Weights of a small image classifier: trained on simulated fluorescence microscopy of cells.
Rows from expert 6 of block 7, named by matrix and row number. Rows with one number belong to one neuron. Each number is 500 + 40 x the weight over the matrix's rms, rounded and kept within 0 to 999. All counts start at 0. Numbers have three digits each.
# up: expert up (model.blocks.7.mlp.up, 8x128x256), inputs 64-127
# down: expert down (model.blocks.7.mlp.down, 8x256x128, transposed), outputs 64-127
up.20:368506442551593486436490511650536576438468454453611549500497401522586483446474548522529392537561437623509520435505430554579437444440488434555553544472611509547576536453468465561421548530566508
up.21:503495524487484526524507490471496474520480520501483498497505508491488521507502496494515528477493491481496502526501514485489517516511502508483488506508478503496489509511509498487511495495483498
up.22:498502493493487500500493498479498503497494502502501507494509505497491500504488502492496512493496505497495504502498490492487482506500502500504507507493490499491486494509500496504508493503513509
up.23:495531463495477522482465483514476492490489502509506518477471468513496501496501523498480500493495436509485502513511503526517473462490495496487496497478518500496495534485521491478496473495481530
up.24:493504487503481495495493499483499505486495498502500503508500516502494503507487497487490496497492493514484511503509496485501489522500487523506504497481486512496507496500491491499505498510506508
up.25:470551399514465517477335484429529506297503421489522591558467380538564564589445476479377505485436425591512450502561421654586428509596600628527456486364573584483498507432476501451497298398455595
up.26:456495483517464581499454497487471480431493470487470536510444450509549505556512552499470515529453438544538440517485439634538462492555601532510488494431592520502463551465516480477503389418489536
up.27:467580498495407493536496482408427443605549552522435423485523530518453526519554490442506496446438503454470589510563499416421505530476433557455502494530401491498440528515508502479473473502450570
up.28:485504495502503509507503496497482498502509497497512501497486487510517510520511517488501492505490489497494501501507488518502478495489504492500503500506517503502491513498502503502500486478488502
up.29:438505477504456528509499472472451488475475474502495509463480496496505488516475529478446468491478458545487449502524452541494469467529503476506523470485526507477493511453479477477523496454537529
up.30:431568436555464439462469521470520554450468448494598533508569494487551494515452491470432425461485480528468512507579424487522416497443468526533555465479449520480524492452450475530499486496552517
up.31:551494579506563450469590537563511540559530547461523459431563576497500445436485482558557501491547588525476536494455550448476536445425496418502538468577462443531531503546503506532484635605495431
up.32:509460549518540524499520541503544488509516499516525523517480495478585541510514525511527502512478519529580487497475453538567533506535560512527497490540557518500523507507498534538458531468506446
up.33:505503498497502514500500503502494493490503490504506505499490489503493502504497507513499519508498485509501502508499504516493488483493491503496489498496508497508502513499505491490507504504495503
up.34:485504498499494498509506499491496491501504500497499492503502508499491515504495497501503494504501500503498504493507506490493503508507490502502503504500501492506486495498502508496507494504494502
up.35:495472501496500488485496495493510509492503496488506498508521508502497500491492488503509491501505509518502505492510484494497490508503500491503517504499500506501503493500496500505501504504503493
up.36:518525459501509495493440478521513517444493490480515532526488460510529511515485495500468502490496455522481497524541538522529471506480502555512443519457488515506522507481504498490507435473451521
up.37:488496495496479495517502506485504507499490500496516499503505505500509500504507499493489496499495505506490490502506482487497489513520500494499513495495499502489508497491484486498499490502523509
up.38:512497499500490517507492499497507502505506513502492498494497503494492503496501506488501502497497495494508493500495500498496506505505505497504497505495496502503492489502485509500501489495497491
up.39:447534504491443481482545521455465515526427468515517494509551574481478445480463519470511470525491485612488462494472367477484461448564473412461616496562501518447483526493448443513507609524614534
up.40:380586405551488358509535506566500616563425496482663480464567475506462461431433429443527383486577506575388618506573485307480445526319386459574598528552341437463559531515448433529478556575549531
up.41:490476535516478561504487526489469477481484487520446536483467506496517502510529537515500515515461478513552456509452479598498479442539570510474482471489564507489490525502493517458482446454478514
up.42:489486524503440524490481532424509480452430481497514530540517540463553501537479514479465516501477487558542455523501405534505477489609553492466529456513554536487489503489478488488508521455565506
up.43:510498501487520512495508487494513507488495482496505511506513516503491503508500491496508500516492500485508498505508516508510509497508507498495489505504504503502498492509498494503510494511478492
up.44:462520552483414509561516485373459440590497515546423455472504527498434512538491496443522520477454501490483524530478479444406513491543514493435534492507460483458417500537503488449542464490449532
up.45:467545421552563417484475498550513586450460467447605472506509411527505463477483456501511443488555504519442573507597568438538448538355415555575514527470411481529594466475433475564485485502529548
up.46:497503499505497488494503500494500501488488497508501510505506511497494498505494493506492497498498503502494498498502487487488505497493502502505496499501500502492503497506496502500506520506510494
up.47:505539453505491507483473495540476491491501522511523531469485466526486500483464510503506508502512458497486532492501540507524460497481457511487475513486491494494526544472512502493496501489511534
up.48:493504498503493502506504503495504501505486497491503502504507507497487498501496492498501501499505499497495503507502493487492503509503499498500501508498497500494506490509494496490504505502499504
up.49:491510497497488513502500498493495493500496506503497489500494506501477496500500495486510497496496484496498511504508498494488489506500490501491502505492486494500498515499492502490500495495511522
up.50:499499491500497499500498496488500509507489493495501507505504503494483494499485506495502495493502501496489509508517512492501495502495499498504500489493492496495504505502501489502506503505506496
up.51:403528461540511469463488514531539542489457481482572532511480420496581493481494502491494444531499450603512493465519402535555453510489482502552566508475552522503530500455487465559462475461535516
up.52:453472516536617475451542510625541538494530496483547494502519460500597466454491530560545450542566591512557500475482507507559526473429515454542495515538565508530570478502489539602448582471510446
up.53:497500499503499487498499490500504500514496507501499500497506495500482497503502503498505503514504502484499504499500500487502500511498493487490503502496501499497499497505495495505505506507497504
up.54:498502494496482486504494503478516501515467511503505513510497519501489497501475485497504522475505501504480520508507485473488483518492483486494516496500474505477496488515485500504509519511523499
up.55:565448556508629478494572475579517504555565522516504458472497493509553500469535515554565524495555603432546536511484581487554581514381511466506463485567497483565529501531518602576479606539431392
up.56:374646348555466386438458500538442610505465448524670510457559515549454440426482502417471327466507445617412586465619395387512379510444332490552609502519371475520555519425386424587419574483646645
up.57:503507495498497513501494496494487496497505500507493499503494499505505505501502503492508503497493485499495500506500509505493490502500498502490497507499507497500508502499509499489504496498500508
up.58:437422589494520555455549531546509461491552513476477487474454460499603505524530512554543468564518603534570475482437457606520543469531625462503513485522658514508469531492559563553420514440438434
up.59:482505483495424529539484475464476470583488522555433498500469526487443493495486458451484519505512456543453499511471499446434486482506464476496535523480453493440454531500470469468517463497495559
up.60:614569536408436552533421356431457367492533558604387553446468474529447541525448509510471657448470482383431488655506573535430614495481540511355330479436474520454435525529612554382580382566332536
up.61:491497496497496501504504505506502507507497506501493498499495499501500497496509512496505491503504498508501509494497492502501505499506499497501505500494502506502498496496491498496496495496504500
up.62:578505539484517516504470527488498490507494486493511520485475498481526509514507518500490555483503502452510486540533570535517505506459528557499409458508450506496528528504537534506528496438422466
up.63:476552488599487394452585599528529568623462641545568401481489558514496446421524365458492491493566587535495571443462460330535506464434425482628668493576348417464513491518484509691457596425606472
up.64:508625329437461469566382347420533498373499495496556562545523507577480599557460410471369560400427504505349580569645497421507487632490494640533407479371373570494518442503485526412540342560426542
up.65:490506499508503497503511503512504499510501494500488491499492493501501508488507499495498495496513492495496503510494498503496503505490490498505505503490490491498496490510497492498490490500505500
up.66:527508515479493509514497495486495482506491507498495479488510495504489496497484496517529528473492494481485511516522552486472506521473473514485467517508463492503506515513519504501524501509463478
up.67:338484398605672524450454555676583595244482354420648602601452295524746549526473569571483396554496477705627439453578434663694377477482609548601448485405742563585660543396420489622412477431568517
up.68:529511483483472522494456478488487488469480506503498522511483481483498499507496527507492527499489443506495474532516524538508484481502502523473473488480519510503500529478527505479526487475483523
up.69:427506499542508492483514537548505527535482497486538498481494462503560453462487514501546428520523490538513492463489439506519499465511507432524555510521533510500515506479494473562476544473527523
up.70:522546449499489483480460478512485499469511507478524506479495469527480501500497504513501503467484466492454520520550562495492471490463468539489445513464445496515517527492497496485526486513457529
up.71:540506480504549452478497461561519521488536520506507491483508516510477476464501455526488501489541522467461519514502609449489521506443479499514455514490436474519533474521494523509498527550472494
up.72:592506486529676417451537494732571587509552581493606506503480503512483470354485433559502501548660589406465603491464640402577525501285427479581495496514395402554645479538541543596460624545473415
up.73:496499508500506494506507498502509509499500497505502498493513509504499501500496491502490498505507505508502497497492494499495504492500504496518506497503497505496502493507495497500495502501505507
up.74:537460589455400596481507535376455421463441488486449522538488607468533471594466522482487552535436466587541435549490408576487442428675552487448533425518594539467451591492504469458512488486566484
up.75:540485516565512496423536633541539475514520581473570490534544575451603443490566484514464539455486549562559523503501440515580535465479516526585526400573457496487539518489506530620441568422527388
up.76:538469544451504543508507494461494459503485493512457534483531522488499514540511519497526546510472516492549488530468492565514542476508552486454456466526544533508462521499527515493516482491447458
up.77:547510537509546439484570500532519549541489541483537480467543548509427466419448438531540507488581534492427586483474588377457523496421467425500538516527416426495527480557495514528506600609520456
up.78:497496496492497496493508505498499496504489495504501500500499507501493504498503494497511497502493501505498496494503500493496499508508492493489503499507496496497499493503502498500503499508508495
up.79:501503500495494486495509499503507505508495494502500498491504513506490506503494485497499495498506514497498515501496492487498494496492492482506515503504487502492490492496493491502494499507514511
up.80:440499494535472429486557528448522525581412572560563473479600681473378438411459390440491475476523562526435570502472418315437536516485450419517657492574364441451466446573409479569483582619615486
up.81:469515460496416467495507492406493491525439504530494489494546571494438486505493456451452520468481517535439502523532436420464515536502470496502571487520455501448460475529450485490518489527536556
up.82:510519471493490549496461473504478466438525484536483560506460462527506510518504526512494533507468478479518489540482485584528489463510543527458444475472543500504498532480536508463490467474485519
up.83:514495506494502508507492492489506496504498497502493500502503488495504506513504498497503519495499493491503498509515505496494508518498501526499484511498498507517508486507497505494502486490489495
up.84:498502492494497501504501499497486496511502515497495505500492505509493514501493503496507512503494489496498508506503506483490487505498478510499495509488501497497504500497489496499502497510502507
up.85:481540421522584437463496506595541568431522476499573539519528495515506484451452456485467451489537507517477548476541528459560444516450481509552477529471484501532590475487408527526460545552532509
up.86:448483500492484560480480489500473492425456447485514521506471456499558460522466564521495482540480452562552427495492448603546463453551570468465501492473626529520506558453521475477496472475521535
up.87:513569491511299543572436481337461435589469565535410476538456549487384545509517408392437545471454412470415532538499476410406492538556428557475573503442317461409422488551497436439528339463487556
up.88:498488624485397595603501531393427426643563509526334445528447509480454528556530484452541521548474518469540486523404429534401521516617550478441590449489517468450387514546485486446472448448466511
up.89:440538446505425555536479452454445495503456506506492488478446474519454512521492531446472476513484413564462483506527443505484461477513491483498570497455507513475475551456511468500529435445519586
up.90:499498522494492509506503503482492491497494495495494492508496501495506505513495505501504500500500502515507490510485486504496502492525520505500502498501531505495496512505493497500501505497524502
up.91:482511483501464493500505494476505503516467498513521496514504534499489483492495489478496486514508500533484498493497455471487499496517490481501548488503492500477486497498483493498506495517540520
up.92:435604301573491369515389486538476639436492477504632498502416328575500551491448435416453395499526437519390602460652505410553400518374412592615530506405379510483553467424456447552473370420537690
up.93:473503505491426521498507524449483498552457501510517504533505563474510470514478506468527501534496474555500468486465397480482483478576497435480599487525513521451504553493484463506497571511578514
up.94:489529501543484460485490549508488513531521535493527451493520503505502461480509460492482485492512526513486523496498503474510524476484488506511535485541455474485515518484502500548489533479508506
up.95:445503466496420495542492488353469494535432493539468468487504549491452504523477472415454490490472502584468448512513397410445492519569488482479608485522471520444436468498426478478533477476553551
up.96:513478519503499479489506491484524508506487502491492498497519503497474505497496498510518521494497505508508490498501512493491521505510510491499505496506496503505493491504494492498511503518502477
up.97:556547529476378550550457509396479457540481522490424483552470513472448501545521490448475549468472468525490478562499512498456516539556464564440483497473410509471473506509515465462528417440464506
up.98:492488509502493487501529497491487499505481500503478497488502501499487495498505499495489484497487519519501474520486478505484509484504509492494526509508510494495483500505489490505507498498506501
up.99:626364724427593649515557481544557360533636422619397502458526519503605542562495524586575559547530689503667447585459546671513689524593721411402299464608743588513481496554470702556407638414357358
up.100:455506494504470491490519518471504496502464498491532494511543537495505475481474480479503494512484512566491499502496427466503491520528494483519559477526501505469495499499445478518483533511573487
up.101:513499499494497498494504492504505500503508497504493508493496499502486503499504500500500507506501501497502495493502501497502509494496500498498506504503500502495493495500505501499496504505491503
up.102:494455564472517552482534511517515480486478467503493510513498477497556493527484491548555502552511552529550454493458456553512559470560569441479494478531616526498494518514522522510471532500498443
up.103:553474535496486500508503491470507476523507497502471484492525525499464493514507479509484533488494519495496496523501531466475546523518506520493494496521466497493495476527475502491524498493492492
up.104:536516528538492570488436560571477470434560538499486587493400467457672501533534547515438536520487454528605476515425527700574466342484616544503416423488575510483489607452605552466438455368401474
up.105:503499505502499495507513502496495500505499499500498499493504497504495494501505505500509504501498502498493502500499491494494509505500499501502496505505502498499500504502498505502501503501494497
up.106:490490501509505508500500495513505508500507495504490497496503493492494511493504488500500494506506502497493491498498490497504507504505504493500502507503510497507496486514494501503498495502493489
up.107:462483505520577466494521489553526545531502505509515471505503497488521482452492483513514447529549551503495506486469482464522508496457479456523535539510500482500525458531479510542465554514559487
up.108:496496499499492501495507502495504505502489487501496508497504501501494490497501494503513495495501506505503497493504495499495493504506498498503506505497498496489506496490500499490502500508508499
up.109:484500484505471490501497498481505507510475510511509503504507516496500505487492491468486490508500502526484507496511475475493496493512495486508535490507488495477496497496476490510500510502529515
up.110:508493518501491506531483482493485486519538485530476497483473499501486507517498503499481507513487499483503497523479518508485510500499506512493487508503488495484482501511492501487490477484476524
up.111:485504509503480500508501502491490501511492503499498498499493488502502497502497495477495495503501494514494499500506473488491489511513494496512521502495494495494491505502490486500502482493519513
up.112:552511530547499465447479606491509518520517552474565468529510529490585472480536477459480530463505561521531527509509433490540534500459497547530541431555428472488521502479535509570456556426511468
up.113:447605408525447504493424485516461543505484529483558502495398409546521506504509482447464447503491385542451567479570455499528417503485450552544557526418468490509510568457515455530503410464517611
up.114:497504493499488493506510499495506499501492501496489500503505505500502496499496490483499499493497496497483509501515502485488483508497485510501494506491493506505500504500495492497495496501503506
up.115:517491505494498505509493500496498482502502486497497498487499517501489498507492493506496505497496508491510490507512494493501517512512495496492495492506506506502493490507502507500505504503508487
up.116:562514506482538480506510508513516512485484504500527499507498516496495508496491481507502522472514510463503524529523594461531523537441463550512439482506451501529539495510499516531524517511472473
up.117:605489602498612426443597568585547524566516575466571444451626665493501451392474458561533543445592655452457564540523632370502563507371478464513452447648409445521592499561470601548463756653505320
down.20:632482571449432507528523435371471444520520516558393459525540602488398512527521495508456607445513566433449482562486539462438583551576553493449450480505458511455416451570489544424549479520441484
down.21:470501469502525476471495509546498522489508478483511491506506483506499488480515507520490451525519496494497498469497482496505473478499501487506504490506521486518496485481498484483495503510524499
down.22:490491491498508492487499492519497503496498515497490493508494505508498487492504501511506488504508508487502487495497510509500515499511485498493490501504513489508491496489507499500498508497491489
down.23:517469519492545487493529516460528526501514476492512463522549544502508495490493488496521507511517572484525496504499497471495507536509504464506506507513501500499509465533471525521504516537523456
down.24:497489510490509511493502508533492494524509508506481501502506500507508499495517503511509508511500494471520488497477506512496513481508516488492494507527523496507499489496516503504496520502491496
down.25:533462612507548476489582546605467550633451535517468429440575584499422406381537540582579489483535580378519536500449623401451605476416431385499551527584412446540528476562570501581500681569561443
down.26:523503520503550415481552476510522536541460494525544440478566569509447459423433480510522506477555559484451560531502549377477507507432452433506504491556418469466541474526447558517497601598492489
down.27:490463438506619494510531470595581519420500422495527589540499556445557499455387456573436468534596477600481412524444480546564486411515561428496425513521603530474528519463448560441494595554460441
down.28:513490517487505480498496494496518507500486502505500490496526520500497491480481470499491507502502506512498492487503509482498511507500498505504495505496494499486513489504493518493503530528507495
down.29:510462550488542490487511478537531516510512521503516490534542508519495502480495488549547548502521559460499561477486556449509546561490518473491484522477507515545539445551501556532493503554507479
down.30:567449609464530573532539500554473473515530511538392485461486497513474417466509472560544546508511550470505477521442554519509605487512563493466469528505538505561498522540536501552471510501461490
down.31:470528421515447547525432442429504463425480419539471507560420464494494562574481512440422484508473423532544467552555430563521449567554567571476433469449544543494503491489489500472528364407505549
down.32:523551452485454485509470465490466512508535538524510496457492475512478447497496478499484513470496462526442522522528499488461475463419454520493535485473419483503495522486557481497532463510494569
down.33:480491504498504500493504498479503487508479492509492475506512501510489494508517487492504496504497514496504500497506492474496515511519502494513500511505482494511484493510500491511487507507509497
down.34:488496494496506502488491486512496497493500504495503518487489488511506500492498506496493507507508505500489507492493498503509498493512494498500482487496505500516512497486504486483489516504496491
down.35:499520501497505523516498486502490485499477485516480488481501489499486498509515507494494511499491505464500499516502514507490499495506495507489478506492496498499500489496526501490508483491498498
down.36:475497545522487494489544550501495508563479511502487460486495560515475486461512517496514468492508534504493493499464495468497514469505492452526537486526496479471481478516498488533487540487553489
down.37:508491507502512499482508498535502497497517504509483498491494496503490493481506499514497504515500499492503518504493522502511514493497504492482486503503501500507502499504504500488500520505477492
down.38:483504509495515482497510497507488491490498502498495489508507499496509499485508506498503493499499499494498499497494501492506500499503487496500497503511516499505499504501517492493493513516504510
down.39:545510531495580549509443476553548475464597490518479520481509425535551528529524525499502556466475537417534547473578619589554569552401573583546356527463506528586534442511541577538520438463391510
down.40:618426590418490615517479516453495389396595493505381552527485531483548493575532501535452580520433538526606393487445467712521577484628666529452400443447638577573478533512523559456472438456456467
down.41:500531452506515423492521493519526532515499518497582462496542512516502474470455471501517515466512499496435538516538493402505492538423443503527525498514404485494530490492471490534518533595531498
down.42:499541543523550455506494468611485509520530499514499465442527462548469459438524500556483514484512538462490541509515586471520537501399497499535469533512488479554533474492535507556479507490440534
down.43:496481489498495494489493501502490474528497518513479491489487484500513509516520518489488504483485460489511482505492490509481506504481510509506502484509480487498473507480543495497515507492499506
down.44:504506458501625458451491511619546550401521454465605511550490482477602478466489529529497426508552510526517510488542565546590486498453535518553414486484556510566569497468506528534489568540539457
down.45:559515585463452598549529543464517428548536524546395529491425568496540496493505482493466561536472508542521454481406463565490554419604562467497518470524509507475447561498507557468496512451478436
down.46:495502508498494519496495496505499493513506494482496495492496480500499489514496503498506495515501494484513505501503497520498493509500499497509503493512504491504494501492506496499501475468498505
down.47:487460510502511495504516506459525508529493459499470484525565534490492528502527498495482511518489548468523458516480443483479525545549523479500493505529515489472472459522494488499501490516498456
down.48:490502498492493497491500500508505496501506502499500505492519485497510507501506515506512512500498506480509496489507499505498498503504504490495496501500496497506501499498500482510499503497491490
down.49:499492496497517504494514501515516505498509501498505499500514510506504508514512504511491508512514517499507481490495486503507518500515498485502484497506518501496497486507498492498492506517496486
down.50:484494512499492509497505514508493502505507508501498494502509493499511496494512500509494502504514487497514498475492497519505501496515506501500499504507506493507485493496513504510490488497495495
down.51:601493552455502517536517460503463502492561505545427491480515545496436444488509496539474565495535549445477503529480587461474573480477550470473477504511489516491486470538522559491486539511433511
down.52:535536494467378516552457480400468458491489531526452491469482528503437511532491479464455534475449439504447512557540505501465494494556481544467527499467442499466440520510523469394523444518490556
down.53:491508503504486501490494515498489503500505491514490494489500488493512513486508509499499503502507485490514502511488504512497509500517497491502499478510497498501501490492511502488516493499489476
down.54:490497504494489497483502489544501498485521485497493497496507478516507501499523504522488491519492495479520496501496493512516503478506508500481475499509537507514490494484513505525494491495472499
down.55:453564440507388517500466478428455469457448501483466472538456540486497497522454490438420492522468440565487455543524373515469435488590469517485537476445492516473450526472501447432505418490547596
down.56:635406648406518652533525476475564406458605512543432535489536509465541449522440413577483651567510588506540449570435535597541641476527626489445387489478551541494484513610543588468521470468382423
down.57:502488502506504498486505485505510506505498509504502508504506508497495496491500497501497491502506513497501492489506497494490501506502495493491494492502503493490492498503491503510500511501505486
down.58:556574403489483422502498408492485518526428496556491500482544527471408490470449470509448520481517414438428537576519514377458466502440424521496475531484392485475513505511463435452538459596538569
down.59:490460497494583505450531494552508496432520473455578499542555469518573501498543533554542479515494553474543524467536506549578499529506531530509442472534590533573529451487519510530465538536494443
down.60:389464490581621453452531637556534620496433455442654399562509535535531490446563532487518326473502534561568488390488431420560423490508411478602616535552568474568587469469416451647400586546680462
down.61:504489506488492495497496488497506491487505502499504515491503498503505502504505507507492512500498507489497502514499509500507513505498504509501508492493496500487496503503499502481502499493498491
down.62:454505462543524460523495493511499522521497501507500481500481507523452497455486456520476434506522529545480497511491376462502472473532499451541583523489530487492475485489449468519472515520601532
down.63:591568608460489615608435471425537468391638433521493614459430430489546432607433449490479563460459434661492483561571505642513511439485644564486337468498569564500538644560443578496446441376356636
down.64:424452634554554511407533703689472539637484517494494462450505487450601433438579558497567394558483488434643421461412445579508467367499423404493587494605558436517506513470587426581483624449598444
down.65:505489502491489489501502491490501473499505508510509517497499495509503493502488502507505501519491494511502501494498490510493494488513508498496493500512506524487510507490498514489505511503487506
down.66:473480486534516492496502512511513517495508499499502509518482501505507518502513501503480455525523507506502484483471449515518493478516521495508530486487528501507494491498481490510477489483551505
down.67:667535611465330415518503464366436465686510667614399405391573685497267418432488448486424562457496528378345543550441556361352639452528444466442557452532294417445409481590561532387564498549482509
down.68:483484516521532475506517525508505533533511490522518448511537522521482480468511480503520464496508559527512505491492479450509511516494495472523529510524489494495509461519464488551484520522529486
down.69:570474511457503506537484455463491486458536491518472511518510557492456514521499460521481554475504531480482533524515551491480530543481526509477441514463509520515492483533500552440501471541438493
down.70:480460541520521507497537529482546494531480485506502509527509535497512519507499486482500488508494536513549480483457450500491499488535520447521512493534536506484489481515479513516487509490546448
down.71:509526544503441553512493557435482498520471486479515512543486521505540520526497521457503485506464484530542480506491431559521465489560521512475515456496523510502507540512483511506474476454529496
down.72:535555564476360603584493543292465450514466487479395494542452590502512477607517478409484548450387491607480414548522394612496499449674562518468565407463519546469425581483442525425455338420481605
down.73:507498517496498495503504503498491497491495498484505499496494495498504509495505501490501500488484490489501493493494500505503502496504503505501504495494502503499509503486523493505505505502498507
down.74:485580496566646430480508468602549536501526487505595462450557431541507485450503482527489502439514545467455593501598581403540514545339496526552447564513466459577582413508503506606500533524467515
down.75:508604479477511484654449451470500500439475491518463487454393458537418469434420404512463553446487401697421532541509452424507491468403518460497580557453482517506479569495456590531483465457422634
down.76:470536416542512426461499494599489541490492514491562453491497475509506479433493517500485444490502468479449531497542520416504442521430421509550532496488455443522530451483515460511513517567565497
down.77:495505481532464576518440509410480472465494414490452504573461457506550541594537570450445492499423445535581433498510432630550463525582586547492447455489569527535512520462492527460481388404478528
down.78:491501501510499517498501492508497502504491484512498500513511490490496499496498509503500506510500503481509485486501514501504511494499511497502489496501497507506503508495504497487501499507501506
down.79:492485504498499516500489503495504491494510502496494489509511487508500490517516510496493497499494495489496495502498508518507501509499509505496471488506500499495499514503511496502503501498483487
down.80:548559522490498585519396539536463472368605435447462540501470330512638492581496572509506506521426430486645435514531547733557474485465607606454310453443586569587556597470637504551475378294397534
down.81:511492555504571557470470543602543507488560476488516520493491418509593479478531520534524473523478499490577473482481506610548488483471534522496441514486521528564549539508569480555483515477477468
down.82:489497517525518458507523536485530519531455484501544462485585535471490474458481485493505466469500526520489517493528483413482488501448483470538520506551456497477528497513446487537497552539531467
down.83:492500504510496483498502508524496510517497505496503502499492514499498497483500506500501480510507500513501490498481490506511494474507493486514523494506498488492499510482495493492482518495522507
down.84:493500500505505496487514498502505497497497505491499497504500499486491498500508518492496508502505504491495504503494498510498508500528502492478487500512510506501491492502491494491505509510493478
down.85:508468553484397588474480528390466456580479487498460486516506481468518525541529545454517540546434432490561435518492421606469502531546565497450531413559499462483458545486589479485551450400489459
down.86:540509512510565423492520484469519548552492521512534455508537542513454506464488483478524540463527583409445594486543593400480537587419469490522475528498414477527525416576475553562514525551516471
down.87:469533486527637484491524486626528524454519434504585561470533486492603467463464516611562417499546536594532498496478514536578528384477554450559465515580618570547549527443460558539467667507498431
down.88:492557352530587422457495490598557548468495473471648567492514475541567502432447490513467452454572459534468551503599533492591479470354493548554423489532426495526574534424463533491515537590504471
down.89:541443553486596465462530511536548521478533468486521513525567539509534469469479467556546536493523614451498542473506561479532554534488561454482444514535531533539551451540467563527469563607474452
down.90:510516492518518485493489490526499513507494521510514514470499492511499490489496501505488503491516498484494507486511522484498510506466492513496487501488479496520518480492505500510507506507498507
down.91:523504527495533502495503509518506502476544492492497508490518463500532502516506510520505518469477529482536500502510547533527520511468516509490457501501521520538517488502508515529492503487444509
down.92:619429667431553594519580501470536408511560509523395502467601678476468422461459497613527608502548593525557403536360466589492604437577534413489531511563543490493507554553486558497471625548392416
down.93:543502541502588487510509467547529503447564472473502500500540445556522502494546499535494553463494574454503525481576584513531546531417555554515409525507522512597526435503504539553471484510394508
down.94:524519503482509565582502490461531516482503468497497541516471485500522498515461457516500513488503478567491517516490505514491509493472534489498503521484500535513507531530462551495483452489472508
down.95:553477552489579522446501514649540498476582486474541512502521455531575459470534535566549511498496554467521522475518570624562536502422533530553412517486550513598552506511552534552486532540452474
down.96:474522483506518498497498480524465507502507494500489504483496466506483502479514527482483477492495479457497510507498509482494477509502496486487493505485508488510505485491515488489508501510502510
down.97:447503441567594482501525496600523521510524487539580517461469461526528493423483510526496415490560501585475538494466479476559487429463519472552554528543559486472511506464443492526490581522515478
down.98:500508486497483509495475492522498498504499501491520501503505477505520474503494513511506505505508489476513536482529528509500499510487497501516468495479481515510505502513518505505507497515494508
down.99:429646294492413311452497515523438651481386556440628423421498392544454478468527518438455410468439346497395638413627545336500382519390242604589635566469285424579531486439606342499494397543628574
down.100:523545523504521523506473494555507508474560502525486506472498446514504481517524508526475513494481502485522480514500548537511544488442523543493445518479509496549528496492539540521492487460426522
down.101:491499500490504506509495509491492502494501496500491502504509499500503506508509506498518502507506500497500497493500507499499499503506488512498489493492512509487506498497506476504508494497504499
down.102:504578420502494451501475461530474520527491518532519492479531476513467507474493519489480488467485454415456558509558550415488456543420421539527499534486405458531508470492510491481522459543509564
down.103:467547473521513496499493530530496526503503508500523527500441471504547493478499523492496448502498464519495508479487491527526453445473475496507495497474495477534510521479520484494483503470517490
down.104:547544507490556340533558486389529517541478482513582441485596622560432462423452398516525510418517598587340560552567467245467503565433417481540590543522422505532566440523373504591474548636621576
down.105:494478485512500497494506493500491496489505493511507499508495496502501495503503509487496497494505495496508510495500497499502499500499498517505494496484510506494503496503503498490511501507507498
down.106:509514496495502509489512494492485482512498499501513506488504502501501511517522508499502523503486490480497500509499512510486508505496504504499486481504502488496499507494510487488504499503499508
down.107:543513509481423545495474485448465442481500499513473536499504509508488507541504510491496539483465456500498508514535515555494502503539537532503479466461516522492480532476551501424526446498424500
down.108:508500490513499502491502497512494495488505511504491496500506502506500512511500507509502515505498510497494509495498517505496502504494491495499490506491496496494497497514496486509517513500475506
down.109:507492529491521510485494496519502488481519490506487494478514481508520492513502507523505525499488505495511499512498521528500520481496507504487468517507526508530510488506525521511495500498457496
down.110:499497466516517482470494544505516503499486500479557496502513490496515501479500507503526481474499471522498516493525489513503481497490479498511509495501483503519525509498492484504503522520534485
down.111:508491499492522500494494492520507502480518500501499500491506510499502496500511501512501512509502509494493499503504514512497524502499514498486485499502508503503503494493514515485505519509478493
down.112:573578489513490484577508456475526518455482483532448508447483481511438457482401430541454476466493472649479483575507481525509502439439576462549558563486536517502520559511450579489459510472461608
down.113:562453573493577501487570480474548508473527474529435516493597630505432462487433467597516540491554665509506447542408536469494599466506564400465443495564575493491515465531438593493469610584469445
down.114:491478518504512506491500488509502487491508505509501496502497501495487518494510506499500487512508511497507494497472502516500511493508507498481497500509514505479498497503518504498504520495495487
down.115:494517490505506492489501501509499521504510509493500504499495478481487502506502515504502483502509495504489504489507494507505486502493502511507506508491491495494491499496509484500502486494490496
down.116:488501498549493505522486545476501506547496513516462526504474498514513489482471482460474435503493486548491474478453393535503461450529521473504562512485523468496498547492477491505487487476531535
down.117:447512468569392566568404499438468459459461433466459551572348363527467540560521535388423431543446315554592440524478371633488353489572543558457518486381574463498481552426492428472523234340472628